Weights of a small encoder-decoder image transcriber.
Data: trained on seven-segment displays showing three digits, 195000 training examples, 23.4 epochs.
Rows from block 6 of the image encoder of a small encoder-decoder image transcriber, named by matrix and row number. Rows with one number belong to one neuron. Each number is 50 + 15 x the weight over its row's rms, rounded and kept within 0 to 99. All counts start at 0.
After each neuron's rows are labels from the 100 images, of 14848, where the neuron reaches its largest size: "patch colour" is the nearest of a few named colours to the mean colour under the peak. Only what is clearly more common there than usual is listed. The data: seven-segment displays showing three digits.
# u: gMLP up (value half) (encoder.blocks.6.mixer.u.weight, 768x256), inputs 208-255
# v: gMLP up (gate half) (encoder.blocks.6.mixer.v.weight, 768x256), inputs 208-255
# out: gMLP down (encoder.blocks.6.mixer.out.weight, 256x768, transposed), outputs 208-255

u.95:61 79 58 67 71 70 52 42 34 17 56 54 61 45 40 40 39 64 35 62 32 59 60 52 42 73 86 37 53 49 56 55 40 36 39 50 38 29 61 33 60 66 59 51 69 57 79 52
v.95:55 31 46 35 69 43 48 42 39 50 51 52 40 42 62 71 34 56 48 58 42 62 34 56 47 66 47 52 55 63 86 71 58 52 53 62 73 50 72 39 51 38 40 48 58 58 47 64
out.95:58 05 60 59 68 57 73 63 63 51 58 64 59 39 46 52 56 45 43 63 57 59 44 25 20 40 36 74 53 52 44 31 58 40 59 61 45 54 24 55 20 47 46 52 16 50 44 13
patch colour: green

u.249:48 33 44 39 28 65 69 53 53 50 44 62 47 52 47 64 47 53 24 44 23 57 62 55 31 38 48 60 59 31 48 85 74 39 47 70 60 35 44 50 38 53 48 59 77 40 37 38
v.249:47 44 59 42 66 58 63 50 41 52 44 58 50 52 53 61 64 68 25 23 45 39 41 62 67 73 46 49 75 51 75 47 39 31 29 55 40 60 24 50 47 31 52 69 53 09 61 37
out.249:29 83 66 42 30 58 50 51 32 46 58 67 49 62 50 61 53 36 50 54 54 50 63 71 66 76 60 31 48 31 56 45 70 56 47 61 31 32 45 72 71 16 42 44 56 64 45 49
patch colour: grey

u.560:46 41 33 59 42 36 55 23 63 71 74 49 71 60 60 45 39 32 60 53 54 54 51 52 60 59 38 65 42 62 48 61 58 52 44 49 44 47 50 45 54 39 28 55 50 56 52 50
v.560:86 36 74 50 50 29 55 68 52 21 51 59 46 40 57 62 85 20 55 22 68 67 33 41 53 61 52 73 49 71 76 30 63 49 44 55 56 83 50 26 61 49 46 54 54 52 66 55
out.560:68 43 30 50 66 27 17 42 58 81 47 55 50 48 79 49 41 72 70 29 26 72 27 58 47 81 34 42 50 70 65 70 59 51 66 47 35 42 50 46 69 70 60 45 54 47 23 65
patch colour: green

u.136:37 68 49 47 59 48 46 26 24 46 52 31 52 47 57 28 44 72 60 23 51 57 59 84 59 60 46 08 86 23 41 55 38 80 73 40 53 53 23 37 58 54 47 65 41 38 32 70
v.136:36 42 35 65 73 61 26 43 61 54 54 59 51 51 65 60 41 37 33 40 61 30 60 55 74 53 62 71 46 32 53 47 44 56 78 56 60 49 58 55 54 37 54 57 64 87 44 72
out.136:59 67 19 23 59 41 40 33 22 55 59 45 54 49 56 25 40 68 69 33 49 62 49 78 75 58 40 23 63 52 61 67 41 84 58 43 65 64 71 66 70 50 61 50 82 65 43 83
patch colour: grey

u.115:31 63 55 71 44 60 73 21 27 30 57 33 53 31 29 46 59 64 38 63 62 44 81 38 35 45 47 46 35 42 40 80 74 53 55 41 76 59 45 43 42 54 53 74 24 37 22 60
v.115:41 55 51 49 27 36 50 54 66 56 58 30 58 56 31 32 50 51 45 41 35 48 24 58 56 55 45 60 48 63 24 54 40 44 30 45 44 20 50 61 58 37 47 59 62 60 44 40
out.115:61 29 60 43 70 51 67 45 49 54 25 56 39 51 53 61 43 57 54 53 54 39 22 28 33 60 37 67 54 55 30 37 60 53 62 55 76 49 64 18 30 57 48 56 52 40 77 41
patch colour: grey

u.385:66 37 52 69 52 00 54 16 44 48 53 48 57 82 35 49 46 55 63 45 59 57 68 47 46 27 53 43 61 39 62 60 48 27 58 62 38 69 61 40 61 50 44 53 40 53 22 57
v.385:52 73 55 68 48 53 59 53 55 39 54 73 56 32 44 49 60 65 82 48 48 39 82 98 37 54 49 53 71 42 51 43 45 53 59 35 35 69 56 38 55 72 34 34 45 58 37 45
out.385:42 70 63 45 41 51 48 28 48 75 29 19 34 41 62 57 48 38 44 15 59 52 48 68 49 65 63 35 71 71 91 56 54 63 39 55 39 33 55 74 56 41 62 60 61 45 56 56
patch colour: red

u.685:45 57 39 47 46 50 49 27 73 31 45 53 65 61 23 49 62 72 59 71 48 63 71 54 68 32 37 13 38 30 18 73 20 50 71 63 51 28 27 16 46 50 43 51 29 11 51 52
v.685:35 40 45 66 60 55 53 53 64 61 47 57 78 23 52 61 53 55 52 54 47 44 55 47 62 63 84 45 65 48 52 51 53 29 66 65 62 52 73 24 34 43 53 50 07 37 47 32
out.685:36 48 34 51 42 31 44 51 70 48 67 55 44 24 50 44 48 39 49 58 47 38 56 54 66 80 57 66 57 26 58 65 41 71 62 53 36 44 27 58 31 25 59 35 12 43 36 66
patch colour: black

u.77:28 34 33 49 68 52 43 56 48 54 60 38 52 24 36 35 67 38 50 54 55 68 44 81 15 58 36 32 27 28 72 50 64 26 54 63 49 41 42 21 33 52 40 63 63 43 42 08
v.77:74 53 43 60 51 33 47 44 54 40 70 50 59 37 39 62 86 21 55 60 52 42 51 20 47 67 36 32 67 40 75 42 40 35 27 14 40 43 45 33 39 37 69 54 45 33 43 37
out.77:64 53 64 35 34 67 78 45 43 52 45 33 28 58 41 47 57 33 57 51 41 74 57 58 33 54 37 50 71 40 47 61 33 64 32 45 49 54 59 74 54 20 61 41 55 62 57 73
patch colour: black

u.193:74 73 49 31 60 36 27 45 47 28 52 51 72 52 49 20 38 45 26 50 47 61 66 56 51 62 28 53 61 57 65 83 31 38 31 60 63 39 59 26 84 78 56 34 65 50 56 56
v.193:42 51 55 59 46 45 44 59 42 64 40 56 59 41 61 41 77 46 43 71 42 83 52 50 66 74 53 52 32 48 38 51 52 70 54 32 42 67 56 37 33 60 56 33 79 46 45 68
out.193:61 48 35 58 55 57 42 51 61 19 71 14 48 50 13 46 42 36 60 63 39 36 62 47 53 57 40 56 32 45 27 64 35 63 71 19 45 48 50 39 51 55 62 44 47 65 42 57
patch colour: black

u.14:17 50 28 71 28 54 74 32 48 77 54 47 55 46 34 07 48 55 27 50 56 34 57 50 33 50 52 61 36 42 45 48 50 47 26 64 40 47 28 30 48 34 82 46 68 45 30 55
v.14:42 42 76 55 44 61 55 23 58 47 48 50 39 92 46 44 48 30 40 29 50 43 60 23 59 74 58 64 44 47 45 58 35 41 59 71 40 60 49 41 64 40 66 64 28 35 64 77
out.14:72 64 69 44 54 52 45 46 47 15 79 46 31 25 61 64 36 46 70 36 67 59 70 59 43 22 11 58 33 37 66 39 57 49 65 40 62 56 58 73 96 28 80 50 45 50 40 66
patch colour: green

u.166:50 57 40 50 59 48 65 38 40 84 58 59 60 64 29 56 61 80 48 67 65 40 57 69 45 54 49 49 57 41 54 56 47 37 56 67 46 70 27 32 21 39 46 47 42 53 16 66
v.166:41 44 45 51 49 28 73 61 52 57 51 86 58 77 60 40 43 54 47 62 62 80 57 50 32 61 61 37 43 49 74 59 94 45 29 60 27 69 14 41 27 56 64 45 43 22 41 46
out.166:46 60 38 29 56 55 49 39 42 71 44 40 49 29 56 52 38 26 41 28 63 64 60 62 78 42 66 51 78 67 88 73 46 52 46 68 40 36 36 99 70 41 70 61 58 60 64 42
patch colour: red

u.82:54 33 43 80 61 48 56 57 64 55 58 56 53 30 38 64 37 50 33 59 41 37 51 59 51 44 54 50 51 35 38 54 49 28 48 82 53 55 50 24 53 34 42 41 68 53 63 36
v.82:72 47 57 34 20 22 51 48 32 27 60 47 56 61 58 68 30 59 58 57 31 35 50 42 44 54 60 47 64 27 47 52 60 49 49 56 67 50 44 56 56 62 46 57 37 36 25 48
out.82:85 31 44 55 50 54 50 72 75 74 54 48 35 26 65 58 36 35 59 42 38 45 36 50 57 31 47 65 28 82 52 68 30 35 58 49 64 61 56 64 42 45 56 35 75 68 67 66
patch colour: green

u.585:63 75 44 52 54 14 37 57 55 84 74 48 34 62 42 41 49 47 60 46 47 55 55 49 56 38 63 32 44 71 45 29 29 39 54 25 41 73 62 56 75 66 48 71 41 58 39 52
v.585:45 35 52 49 56 84 81 44 45 33 50 68 44 62 48 38 36 64 44 62 56 44 53 87 79 39 59 61 84 64 64 65 48 42 50 59 51 28 27 86 56 70 51 20 22 42 48 74
out.585:14 71 99 50 35 40 38 23 44 43 56 27 25 68 52 37 59 38 60 37 66 70 50 88 59 74 52 25 62 52 91 39 55 70 52 47 32 48 47 46 46 48 34 42 42 29 48 68
patch colour: red

u.2:59 41 69 74 54 47 56 58 35 70 50 62 49 44 36 45 35 42 29 73 52 49 77 50 20 45 10 53 46 65 71 55 41 48 53 73 38 44 25 55 48 37 71 54 26 77 65 36
v.2:44 71 52 63 56 69 69 61 40 43 50 59 58 57 59 52 56 92 34 49 53 64 44 40 31 68 36 57 36 41 22 71 60 43 49 47 76 53 54 23 53 55 44 71 52 52 39 59
out.2:46 51 44 58 77 32 47 49 38 66 33 67 55 32 63 65 43 50 49 26 56 34 53 42 44 82 81 31 65 10 66 41 64 66 37 61 79 43 65 71 43 36 38 49 49 51 53 33
patch colour: grey

u.103:38 46 64 50 55 21 38 39 50 43 55 59 53 51 48 52 41 75 41 63 63 48 47 40 25 34 64 51 48 36 42 28 51 39 35 79 12 55 40 32 34 57 61 56 52 53 45 28
v.103:54 39 53 90 47 45 45 66 73 36 34 52 37 45 60 38 30 61 57 59 06 67 64 68 51 65 69 54 38 54 42 65 56 68 38 41 71 64 85 69 39 69 38 62 25 59 41 55
out.103:36 49 53 46 53 31 52 50 39 55 39 56 37 67 75 61 44 43 78 31 43 64 28 57 47 82 42 45 83 54 72 56 43 64 56 60 63 29 74 53 37 56 22 47 35 35 44 50
patch colour: black

u.22:28 42 50 52 67 39 58 56 34 65 61 51 57 59 16 50 65 46 39 40 24 27 72 51 54 53 19 31 39 45 53 52 67 48 62 42 28 29 34 13 55 66 43 46 71 34 61 70
v.22:65 87 55 53 46 59 57 70 46 27 67 28 64 57 27 52 30 58 56 50 46 39 29 54 27 23 73 42 24 51 33 60 26 39 34 47 59 45 69 46 41 26 80 38 52 47 48 51
out.22:45 67 72 61 39 33 53 44 59 72 46 33 23 74 57 51 53 49 58 49 94 62 39 46 67 47 45 47 59 62 60 19 66 83 39 45 48 54 59 52 39 48 47 43 27 38 40 46
patch colour: grey

u.484:46 69 52 45 53 50 44 58 39 24 55 57 39 43 21 22 81 54 65 73 32 50 62 73 40 73 72 32 49 47 32 52 55 72 45 29 63 42 57 35 16 75 59 46 63 53 34 79
v.484:48 54 26 58 40 49 31 56 44 51 31 81 88 55 59 47 68 31 54 53 61 63 49 51 51 62 90 64 62 45 54 39 57 32 75 41 52 28 35 42 40 50 34 44 57 58 27 58
out.484:28 11 48 33 76 49 42 31 35 35 59 61 53 25 53 31 73 50 67 56 28 45 64 63 40 71 46 39 62 45 42 76 17 80 32 39 51 53 56 51 29 32 50 49 44 47 49 33
patch colour: black

u.388:45 57 57 51 28 57 56 84 59 58 78 50 62 73 47 33 29 52 53 32 75 40 53 59 56 43 56 73 40 59 76 55 57 27 57 32 27 59 40 21 30 32 32 30 31 21 36 43
v.388:56 04 30 59 22 41 49 37 30 58 39 33 68 44 48 48 32 61 54 46 63 45 62 69 49 41 31 43 29 28 56 22 56 78 55 79 49 53 45 41 51 65 58 62 65 60 43 30
out.388:48 42 60 70 26 63 60 59 78 40 71 46 55 44 65 54 29 16 44 56 53 72 65 52 39 43 41 62 42 49 52 34 52 43 62 73 39 46 45 48 46 36 49 56 39 64 48 63
patch colour: grey

u.618:18 39 58 46 43 03 61 51 36 62 69 56 49 21 49 40 33 70 60 49 44 54 57 58 39 30 45 45 75 47 40 57 47 60 46 32 57 62 47 60 29 63 45 52 77 62 23 42
v.618:41 57 79 54 48 71 66 56 54 02 55 51 46 63 49 71 30 33 63 65 70 52 57 60 53 22 45 37 68 56 61 52 53 62 38 56 42 80 69 84 65 31 53 31 59 35 59 44
out.618:49 35 80 61 47 39 67 51 66 61 50 59 52 60 08 49 60 52 43 70 59 28 73 42 55 49 64 57 75 35 34 29 55 36 50 59 49 48 50 42 14 33 15 51 19 34 42 26
patch colour: black